Weights of a small autoregressive pixel model.
Model: width 320, layers 7, activation gelu.
Rows from block 4 of a small autoregressive pixel model, named by matrix and row number. Rows with one number belong to one neuron. Each number is 50 + 12 x the weight over its row's rms, rounded and kept within 0 to 99. All counts start at 0. After the name is the row's rms in percent of the matrix's.
After each neuron's rows are labels from the 100 images, of 14976, where the neuron reaches its highest value: "responds to" is what is common among them. Only what is clearly more common there than usual is listed. The data: drawings of small networks of dots and links.
# fc1: MLP up (model.blocks.4.mlp.fc1.weight, 1920x320), inputs 192-223
# fc2: MLP down (model.blocks.4.mlp.fc2.weight, 320x1920, transposed), outputs 192-223

fc1.194 075:40 51 26 70 73 89 60 38 79 57 50 34 37 39 41 33 47 65 56 59 37 46 39 61 53 36 57 52 65 61 63 64
fc2.194 030:37 57 45 51 45 58 53 37 29 50 44 51 53 45 41 25 46 21 47 46 49 56 61 52 44 41 56 48 54 36 44 60
responds to: brown dots; yellow dots

fc1.9 076:55 59 68 28 19 51 54 63 28 56 61 36 35 42 34 40 41 41 45 54 61 45 45 39 42 48 50 38 61 49 64 60
fc2.9 040:37 44 60 64 38 49 58 52 39 44 93 52 61 65 61 74 23 40 46 70 41 43 39 51 70 45 42 46 43 52 46 53
responds to: green dots; teal dots

fc1.419 136:58 52 41 63 60 64 45 41 79 42 45 54 57 44 37 33 44 55 61 66 55 45 53 42 47 53 46 56 53 63 63 67
fc2.419 099:85 73 48 34 41 54 63 51 37 38 63 51 44 54 59 63 67 31 48 66 54 54 60 31 75 53 35 39 47 35 42 56
responds to: purple dots

fc1.95 069:39 72 43 42 53 52 61 47 42 61 56 47 48 50 46 42 49 55 51 41 50 27 38 68 55 24 36 59 46 38 50 50
fc2.95 098:61 41 51 33 40 56 53 61 62 53 57 54 58 59 58 36 52 73 50 52 58 50 47 48 57 74 45 49 48 62 34 41
responds to: grey dots; white dots

fc1.254 077:54 71 43 41 53 48 63 69 37 47 67 50 59 46 57 41 52 42 53 66 52 51 40 63 61 39 42 55 23 53 50 52
fc2.254 074:41 32 49 27 52 44 58 38 43 49 45 37 51 42 74 46 39 34 29 41 67 63 46 63 32 34 50 56 52 28 24 51
responds to: grey dots

fc1.698 060:49 56 50 57 61 65 56 49 51 22 72 48 49 64 59 55 54 65 37 64 44 60 61 60 51 42 39 55 51 50 43 42
fc2.698 065:48 64 51 43 54 58 26 38 50 36 46 54 77 23 47 69 49 35 52 59 47 37 55 54 47 47 43 76 56 54 64 57
responds to: brown dots; black dots; wheel

fc1.197 092:41 62 36 89 39 36 40 44 51 36 51 50 52 53 33 69 39 53 35 66 57 54 57 45 69 55 37 39 36 63 64 42
fc2.197 083:25 31 52 64 66 46 59 58 77 70 46 58 55 58 48 42 54 81 62 55 51 43 51 56 54 59 59 51 41 58 57 51
responds to: green dots; teal dots

fc1.22 083:34 64 54 58 47 58 50 57 38 26 52 45 41 43 55 59 42 46 46 63 55 49 75 43 49 19 10 32 48 26 70 58
fc2.22 085:54 71 70 52 46 53 40 68 59 46 59 57 61 72 61 56 37 58 59 53 31 52 29 49 56 70 47 65 55 93 67 40
responds to: yellow dots

fc1.92 082:15 54 44 71 45 40 48 48 52 68 35 38 71 51 54 59 46 49 31 47 48 42 42 60 61 43 48 53 38 32 61 28
fc2.92 115:40 58 53 58 60 57 52 47 49 43 47 40 65 48 45 79 42 34 37 43 40 42 37 73 55 50 45 55 45 33 50 46
responds to: pink dots

fc1.321 061:45 46 40 74 55 55 48 45 41 45 29 42 38 44 51 43 60 58 64 38 55 52 25 47 49 77 49 49 47 60 48 56
fc2.321 050:33 45 31 56 59 52 41 36 52 26 41 47 74 47 39 74 41 17 46 51 47 49 48 46 55 37 41 47 48 41 51 51
responds to: laid out on a circle; complete

fc1.133 071:60 53 57 55 63 63 55 47 65 53 55 46 68 42 47 34 35 38 51 60 40 43 66 44 52 33 55 46 57 58 57 50
fc2.133 043:40 53 53 46 41 44 50 63 43 41 55 52 44 52 52 21 46 80 58 50 60 43 55 38 33 27 42 28 56 62 68 50
responds to: white dots

fc1.143 079:47 45 43 39 64 43 38 84 40 51 50 67 55 33 30 36 62 52 48 46 58 37 30 38 56 54 66 29 66 51 51 38
fc2.143 050:67 78 39 37 37 59 41 52 68 64 51 57 62 47 50 76 55 31 55 31 40 46 50 47 50 54 55 67 29 39 37 44
responds to: blue dots

fc1.599 076:56 35 58 36 43 34 45 46 34 56 56 52 55 42 64 53 46 36 47 63 59 29 53 68 67 62 48 44 33 50 86 60
fc2.599 073:56 36 57 51 44 43 56 60 54 44 45 48 53 51 61 32 36 45 62 69 66 48 46 42 60 50 42 56 62 68 87 57
responds to: teal dots; laid out on a circle

fc1.402 064:49 53 38 55 61 19 50 40 36 43 49 53 48 41 65 58 47 37 41 36 54 42 63 66 45 49 44 36 34 37 55 38
fc2.402 047:47 52 37 48 40 49 64 57 50 58 52 52 27 53 55 42 49 84 51 44 54 43 60 41 50 49 46 46 35 47 44 57
responds to: nine dots

fc1.665 063:56 38 44 89 49 66 57 44 56 61 60 58 47 65 44 62 49 68 68 66 47 39 58 62 49 40 32 60 46 41 57 71
fc2.665 020:51 41 56 65 43 46 50 37 49 53 61 75 72 47 66 50 39 54 60 53 46 38 76 61 38 27 47 63 33 33 54 69
responds to: brown dots

fc1.651 078:54 60 43 40 55 73 53 58 61 53 35 57 57 32 36 32 57 58 50 48 58 49 50 48 54 40 44 41 35 55 49 37
fc2.651 041:52 36 24 37 59 53 57 41 46 72 43 46 65 21 76 56 58 48 56 46 45 52 77 64 59 55 39 50 48 52 40 53
responds to: orange dots; laid out on a circle

fc1.581 089:49 39 35 42 71 45 61 38 43 43 61 38 72 52 60 61 53 54 52 52 50 53 38 50 62 30 50 61 46 53 56 58
fc2.581 036:32 17 41 53 31 67 47 35 49 52 57 56 53 53 71 38 51 55 43 43 26 48 61 42 59 36 61 68 48 49 38 58
responds to: blue dots

fc1.570 079:46 56 42 57 29 48 49 62 60 51 42 41 71 62 33 53 37 42 24 64 43 54 52 46 82 47 33 55 46 64 67 45
fc2.570 094:38 69 44 59 57 53 49 34 53 42 49 45 54 39 53 72 40 30 54 46 44 53 29 47 47 27 53 40 46 40 47 55
responds to: pink dots

fc1.750 096:37 71 57 47 43 44 42 52 38 56 59 36 49 41 61 61 53 52 48 62 59 48 63 33 67 36 41 51 25 33 49 46
fc2.750 086:43 52 43 43 58 68 41 41 50 50 51 48 54 37 49 60 49 32 53 42 54 35 47 50 57 35 48 57 43 31 67 69
responds to: complete

fc1.504 066:41 54 41 62 68 48 22 34 44 43 37 76 52 41 48 56 39 47 68 47 56 41 47 49 65 42 52 46 72 52 58 51
fc2.504 052:55 28 46 59 54 48 43 58 40 53 46 56 38 62 56 33 40 61 47 52 59 46 57 58 39 64 44 24 52 49 42 55
responds to: laid out on a circle; red dots

fc1.423 071:30 36 46 29 52 75 28 38 39 38 51 38 36 41 58 64 43 62 67 54 65 61 75 62 76 76 55 50 37 46 58 56
fc2.423 076:31 59 51 46 74 61 59 47 47 47 49 48 65 51 47 62 38 42 46 45 52 42 35 58 45 27 50 47 46 20 53 52
responds to: black dots; laid out on a circle

fc1.735 102:29 59 36 82 43 70 49 29 63 35 28 48 50 43 41 44 37 53 56 57 52 48 44 52 49 43 57 47 68 69 61 59
fc2.735 055:69 31 53 34 55 33 65 65 43 54 61 49 29 50 59 20 49 62 59 62 58 55 65 35 57 64 59 52 71 54 44 56
responds to: black dots

fc1.763 075:52 44 39 48 54 33 36 53 48 52 69 29 43 46 62 31 44 58 62 50 54 47 62 64 51 57 45 65 60 59 71 50
fc2.763 038:69 39 54 32 48 71 41 43 53 34 50 61 37 54 50 49 48 26 41 53 45 73 54 34 35 64 60 48 71 49 43 66
responds to: yellow dots

fc1.668 088:53 71 37 68 64 69 51 37 83 56 50 36 39 52 53 59 54 39 23 51 33 49 49 51 63 64 52 58 66 59 47 75
fc2.668 052:46 61 34 46 60 60 39 40 32 27 48 59 58 45 58 60 42 42 44 38 34 63 52 51 40 24 52 45 61 32 38 75
responds to: orange dots

fc1.636 076:37 54 71 58 34 40 45 58 30 48 63 63 52 42 65 65 57 62 36 57 68 60 52 61 56 49 41 30 43 27 52 59
fc2.636 046:57 70 52 46 50 84 43 47 73 39 55 41 46 64 48 63 53 59 26 53 34 42 63 69 61 83 33 65 52 47 51 54
responds to: red dots; purple dots

fc1.666 075:43 57 55 62 43 52 42 50 76 40 54 49 64 45 42 60 36 48 35 54 49 40 43 28 61 63 46 56 59 69 71 57
fc2.666 043:66 53 52 56 46 68 61 56 39 51 65 55 29 53 69 44 64 28 56 41 19 57 77 67 27 42 43 52 45 39 35 52
responds to: complete

fc1.370 082:60 60 45 37 54 39 47 53 75 72 55 59 59 57 32 51 49 70 36 53 51 21 30 36 58 48 52 50 37 57 73 49
fc2.370 064:67 44 64 45 48 50 51 53 49 57 62 66 47 65 51 32 46 69 63 45 56 65 50 54 42 53 49 65 53 63 55 46
responds to: blue dots

fc1.17 099:35 55 45 61 37 42 49 65 64 30 60 34 54 56 51 64 64 51 45 68 58 33 37 58 65 49 22 50 52 51 75 57
fc2.17 039:49 44 55 44 44 71 35 52 55 51 60 35 64 56 64 74 38 24 44 74 53 36 27 30 65 63 41 47 63 49 44 47
responds to: yellow dots

fc1.761 086:50 72 70 71 43 22 51 62 41 34 64 57 52 61 44 55 47 60 39 46 51 40 55 48 54 57 46 37 33 61 61 45
fc2.761 078:74 45 33 51 57 69 68 60 58 58 50 53 50 53 43 32 55 65 66 68 58 62 37 52 68 43 57 46 58 63 71 52
responds to: blue dots; red dots

fc1.158 119:56 42 43 40 55 53 31 34 56 51 39 72 45 48 55 36 47 30 61 41 61 47 54 58 55 49 54 40 58 52 57 59
fc2.158 063:47 61 52 37 47 66 58 34 69 60 54 49 44 54 50 32 45 60 60 46 54 57 38 47 47 29 51 63 53 66 74 38
responds to: blue dots

fc1.4 069:41 65 63 58 44 06 40 55 54 44 53 57 50 64 39 75 51 67 51 60 69 48 49 57 56 42 35 39 43 52 65 40
fc2.4 145:53 32 55 41 42 44 61 60 52 58 46 45 35 52 58 16 58 68 63 47 65 58 54 40 53 58 55 48 59 59 57 52
responds to: blue dots

fc1.275 059:55 66 61 49 50 46 50 59 38 33 60 63 82 49 56 45 38 42 54 65 58 49 56 58 54 15 57 62 46 53 50 59
fc2.275 079:64 70 37 55 34 56 44 37 63 35 57 52 49 47 53 50 65 52 57 51 48 48 48 42 55 52 43 51 51 64 47 40
responds to: purple dots; brown dots; grey dots

fc1.420 094:44 63 45 68 53 59 59 57 68 57 48 39 53 61 43 50 54 47 34 64 49 61 31 60 58 54 28 51 61 43 53 55
fc2.420 072:64 54 59 49 34 56 40 46 55 41 50 50 60 39 57 48 53 51 63 52 49 46 39 37 43 51 47 56 50 92 51 46
responds to: yellow dots; orange dots

fc1.748 080:35 41 39 70 60 59 50 33 81 47 51 45 64 54 29 58 43 46 53 54 37 65 53 39 61 64 49 42 53 55 62 49
fc2.748 032:45 39 31 52 57 51 31 29 39 49 35 60 46 45 47 53 58 38 52 40 43 44 46 47 38 47 56 46 59 56 40 46
responds to: blue dots; red dots

fc1.98 083:29 57 56 85 47 47 52 54 72 46 45 53 38 49 24 31 47 63 38 53 51 44 40 44 61 41 38 32 49 52 73 54
fc2.98 065:55 78 54 52 51 49 42 49 44 46 56 38 80 41 47 75 53 44 48 52 45 38 34 54 64 52 44 64 48 58 67 43
responds to: green dots

fc1.449 073:54 81 81 51 46 63 50 34 59 25 53 54 53 57 37 48 42 37 26 63 54 46 75 46 51 45 36 59 44 42 47 69
fc2.449 043:64 63 48 42 47 51 56 54 51 48 50 47 55 53 43 47 63 60 51 56 52 51 70 57 53 21 24 54 33 62 36 65
responds to: purple dots

fc1.706 091:51 49 59 37 55 45 46 65 31 49 69 63 49 51 49 58 65 53 57 44 68 57 59 56 48 34 56 31 38 36 41 54
fc2.706 030:71 31 35 58 32 51 22 37 49 30 62 68 49 58 55 82 51 41 34 58 42 46 68 56 69 83 56 65 50 40 44 53
responds to: green dots; brown dots

fc1.432 097:42 45 62 48 26 25 48 57 39 57 39 46 49 51 45 47 45 48 49 50 55 33 43 52 47 47 30 41 46 37 76 51
fc2.432 080:56 51 72 50 52 44 39 64 57 46 68 66 50 65 40 44 57 67 59 61 52 43 60 55 43 63 63 65 42 65 54 42
responds to: green dots; teal dots

fc1.281 082:48 72 53 44 49 45 53 62 78 50 45 57 52 53 35 56 68 68 62 42 66 63 56 45 44 69 49 52 43 56 38 48
fc2.281 032:55 58 47 41 49 60 48 41 70 39 47 60 55 54 31 48 50 53 58 51 61 45 61 58 51 52 37 56 27 38 41 63
responds to: purple dots

fc1.56 078:59 36 47 32 68 19 57 46 33 57 73 48 42 39 85 51 43 36 38 42 49 41 63 62 60 60 49 59 46 44 51 60
fc2.56 040:30 33 58 49 56 47 54 55 47 62 59 61 46 55 54 36 54 59 54 54 46 42 51 45 45 35 62 53 41 51 60 57
responds to: teal dots; laid out on a circle

fc1.8 086:37 42 55 63 36 41 36 56 31 41 58 51 64 55 41 67 60 42 43 58 54 70 42 48 51 44 40 44 43 35 41 40
fc2.8 240:40 51 67 40 50 45 60 64 58 62 55 43 58 48 40 23 56 92 61 54 54 49 38 43 49 48 52 53 49 75 70 32
responds to: teal dots

fc1.557 077:41 59 59 54 43 45 46 62 60 44 79 52 38 48 62 71 55 59 47 30 54 55 58 58 55 43 47 35 36 38 38 52
fc2.557 111:63 41 62 45 45 31 58 69 52 50 62 65 35 63 59 35 73 73 43 54 56 65 63 53 65 73 58 52 47 55 43 38
responds to: brown dots

fc1.283 084:52 47 24 63 55 69 59 55 75 57 40 52 79 55 45 42 43 64 61 57 51 43 48 57 59 53 28 64 62 66 51 64
fc2.283 038:59 70 41 59 48 64 48 57 42 56 53 52 47 49 45 66 57 42 59 40 45 69 45 56 55 47 59 42 50 36 42 44
responds to: complete; orange dots

fc1.657 108:36 67 54 61 47 37 51 64 41 41 52 48 62 48 42 59 54 47 44 51 52 52 45 45 47 42 40 39 27 53 48 52
fc2.657 071:35 68 57 54 64 41 46 52 52 58 42 45 59 41 49 45 27 49 65 58 59 38 35 42 50 53 64 60 62 54 65 45
responds to: laid out on a circle; pink dots

fc1.742 077:45 57 65 35 51 30 58 57 50 49 43 51 57 35 31 48 53 63 42 51 56 51 45 48 47 46 42 37 44 61 50 45
fc2.742 070:77 52 61 46 44 50 56 55 44 54 60 59 49 62 65 34 43 51 55 63 49 55 57 47 58 91 53 53 63 55 50 47
responds to: teal dots

fc1.652 079:55 45 39 50 37 34 17 35 50 50 52 53 56 31 36 42 45 39 42 44 70 57 65 49 57 56 63 56 40 59 58 56
fc2.652 075:27 68 47 56 52 53 44 46 51 38 50 48 52 30 60 65 40 33 46 46 43 53 48 43 45 39 43 39 54 31 60 55
responds to: teal dots; green dots

fc1.544 071:21 40 60 57 53 41 39 26 67 29 40 38 56 27 50 54 21 61 46 49 59 48 42 44 59 52 55 60 66 66 48 53
fc2.544 107:61 49 52 30 40 73 58 52 40 47 51 53 53 42 54 39 59 72 55 44 58 48 68 62 49 45 31 52 60 63 39 69
responds to: white dots

fc1.45 085:42 63 65 40 52 29 30 61 49 28 76 52 59 50 36 50 44 57 51 52 63 29 49 46 67 40 49 57 37 40 60 70
fc2.45 149:18 52 50 48 58 60 50 26 39 41 49 41 57 43 41 54 40 30 44 44 51 44 44 52 45 22 48 40 45 43 49 63
responds to: complete; purple dots; nine dots

fc1.174 077:24 56 64 67 50 36 44 49 57 24 44 47 45 55 55 67 52 63 53 38 66 49 57 46 44 49 33 47 38 52 51 43
fc2.174 150:57 60 61 37 45 56 49 48 66 60 49 57 45 44 43 49 61 74 52 50 51 60 41 42 63 62 52 69 47 77 64 36
responds to: white dots; yellow dots

fc1.20 179:37 59 67 29 43 40 42 55 19 31 67 66 53 52 49 57 56 56 40 42 67 51 44 52 68 42 50 33 33 42 44 46
fc2.20 124:44 42 55 42 44 60 41 59 58 64 53 63 52 51 49 43 40 78 57 61 51 44 60 46 67 59 39 64 40 66 70 59
responds to: nine dots; complete; blue dots

fc1.615 140:43 53 45 74 54 59 56 38 89 41 40 28 60 50 33 46 39 48 45 61 40 56 33 50 62 44 45 71 65 65 59 60
fc2.615 067:69 50 43 52 44 45 57 59 47 58 37 48 47 59 40 40 63 71 64 56 50 54 71 61 47 55 41 61 30 66 30 42
responds to: yellow dots; orange dots

fc1.152 059:61 39 37 48 76 42 64 36 45 54 88 55 43 42 65 48 44 61 28 45 42 44 62 65 60 42 44 39 44 38 58 43
fc2.152 042:61 27 41 57 46 49 56 57 41 56 52 67 53 66 50 40 66 58 64 49 37 54 74 50 57 49 53 43 49 47 40 48
responds to: brown dots

fc1.588 076:45 60 41 63 44 58 32 54 46 52 47 66 47 58 48 66 51 61 45 44 47 60 27 59 50 42 52 32 56 59 55 64
fc2.588 060:43 66 53 76 49 45 52 42 63 39 50 50 68 49 59 55 41 66 46 63 41 50 52 55 59 30 48 65 52 52 70 35
responds to: brown dots

fc1.204 084:47 48 41 70 49 57 44 34 48 44 61 38 56 53 46 54 38 25 53 64 51 22 51 52 48 38 61 49 46 54 48 53
fc2.204 063:38 37 41 47 67 45 52 29 55 45 49 45 61 65 61 37 33 48 35 47 59 68 54 67 32 42 49 48 50 26 52 27
responds to: grey dots; blue dots

fc1.747 058:52 50 77 48 63 46 42 42 47 34 51 59 51 44 64 67 41 35 59 58 67 39 60 64 48 59 36 67 40 37 56 70
fc2.747 112:60 39 41 48 42 44 61 55 38 48 45 55 26 55 57 29 48 58 61 53 67 60 70 41 57 65 47 33 57 57 52 61
responds to: red dots

fc1.689 082:57 68 47 32 51 47 59 55 54 30 76 63 60 59 45 54 62 55 49 36 66 72 49 55 55 36 57 52 36 39 32 63
fc2.689 036:65 52 38 47 60 41 55 53 55 35 60 61 54 51 32 47 49 53 51 59 64 59 36 50 61 52 50 57 37 50 38 58
responds to: purple dots

fc1.294 077:46 45 50 43 47 61 55 48 54 56 50 52 78 54 54 40 52 55 51 55 53 36 41 47 43 32 46 45 31 57 64 58
fc2.294 083:67 60 61 56 35 45 55 57 68 48 53 56 53 57 54 36 59 58 64 60 40 62 51 42 45 43 56 80 42 65 66 22
responds to: teal dots

fc1.289 084:60 52 43 54 62 70 66 56 47 60 43 42 55 53 35 39 25 53 39 47 45 46 61 55 58 50 52 32 52 50 62 62
fc2.289 025:39 37 65 45 43 47 53 48 27 49 67 62 60 48 59 45 36 51 51 55 53 38 73 41 52 31 50 48 56 28 45 53
responds to: grey dots; green dots

fc1.448 091:31 53 55 74 38 39 41 50 77 36 58 45 43 48 33 51 53 66 28 55 53 35 61 55 55 49 46 46 27 64 70 52
fc2.448 048:53 37 58 44 69 52 55 49 50 56 55 66 60 52 54 53 17 33 63 50 63 41 49 34 36 39 41 33 58 47 51 69
responds to: red dots; nine dots; brown dots

fc1.494 061:54 46 57 40 62 36 59 44 50 57 58 58 37 44 25 38 17 51 32 43 54 05 64 43 60 26 58 35 48 40 81 58
fc2.494 054:87 52 59 50 35 55 51 64 41 59 60 59 49 59 48 52 54 57 59 54 45 44 54 64 27 51 54 57 50 59 48 44
responds to: green dots

fc1.686 060:29 50 30 84 34 54 35 45 66 59 38 70 52 50 59 54 29 45 49 39 45 31 54 73 55 42 48 45 62 36 56 57
fc2.686 112:29 46 50 53 52 47 56 59 57 69 39 46 35 44 56 27 44 82 62 54 61 51 36 27 54 38 53 43 55 76 68 52
responds to: five dots; blue dots

fc1.369 082:51 63 53 44 52 29 71 74 27 56 61 58 53 57 53 58 66 65 25 34 47 68 49 58 49 35 40 58 55 22 39 43
fc2.369 036:69 41 48 41 57 39 55 40 61 39 42 46 54 41 50 43 32 62 45 55 45 44 61 45 64 54 50 57 52 51 69 46
responds to: complete; yellow dots; blue dots

fc1.618 067:58 62 43 47 31 46 56 47 50 43 54 61 62 38 59 51 50 50 28 57 64 43 75 47 60 35 40 59 30 22 33 58
fc2.618 043:45 52 53 54 38 60 40 51 39 49 43 53 30 52 63 59 67 51 64 59 48 56 45 37 35 52 51 42 47 50 35 53
responds to: white dots; grey dots

fc1.743 072:41 78 39 89 37 64 59 44 63 75 43 24 39 35 67 57 41 49 33 48 41 39 57 48 43 46 31 53 46 45 70 56
fc2.743 042:55 63 65 53 31 59 55 58 49 44 66 59 29 56 44 46 50 40 25 35 28 51 52 59 44 52 46 71 56 54 45 45
responds to: yellow dots

fc1.280 077:45 46 68 37 57 23 46 62 37 57 65 39 47 42 64 54 53 53 39 50 67 36 29 66 52 55 55 52 32 56 50 51
fc2.280 037:41 69 58 57 67 52 47 28 61 49 33 36 64 48 49 52 52 45 45 55 50 38 45 39 34 23 45 49 48 47 58 62
responds to: red dots

fc1.674 079:42 52 50 38 35 30 43 62 35 49 60 48 49 29 56 62 44 50 41 35 51 49 49 56 45 46 33 47 39 41 47 50
fc2.674 084:19 26 42 62 55 55 43 29 65 47 37 57 58 59 52 49 56 49 49 53 37 53 55 68 50 31 49 43 44 48 33 48
responds to: teal dots; blue dots

fc1.105 103:37 64 70 43 36 52 54 63 19 45 66 50 44 62 47 53 55 60 38 56 49 57 49 58 48 49 11 56 43 31 54 61
fc2.105 023:61 59 48 64 38 49 53 56 57 58 52 65 46 45 67 35 51 55 71 51 58 59 70 55 33 47 41 48 43 47 50 55
responds to: orange dots; yellow dots

fc1.257 066:57 59 72 53 38 38 54 51 47 47 79 38 29 44 64 53 55 69 25 67 61 62 52 67 59 39 49 46 52 59 49 48
fc2.257 065:51 37 65 46 43 43 49 49 65 49 55 44 47 60 46 23 41 84 51 56 52 54 52 39 40 44 48 51 58 63 45 44
responds to: brown dots

fc1.30 059:31 55 41 43 57 35 38 60 62 51 58 50 71 49 31 55 39 69 50 68 47 49 26 50 49 45 43 37 43 72 59 33
fc2.30 078:48 30 71 43 39 45 64 66 61 62 53 59 51 75 44 25 46 68 59 57 44 54 52 43 35 61 53 55 42 64 49 42
responds to: white dots; grey dots; pink dots

fc1.664 058:28 46 61 45 28 50 41 49 30 37 71 64 44 43 71 49 58 67 41 50 60 56 36 50 66 18 38 47 55 48 73 62
fc2.664 103:58 32 61 44 42 44 53 51 60 52 52 53 49 53 45 37 49 68 67 63 60 57 57 41 57 54 53 49 54 69 59 51
responds to: yellow dots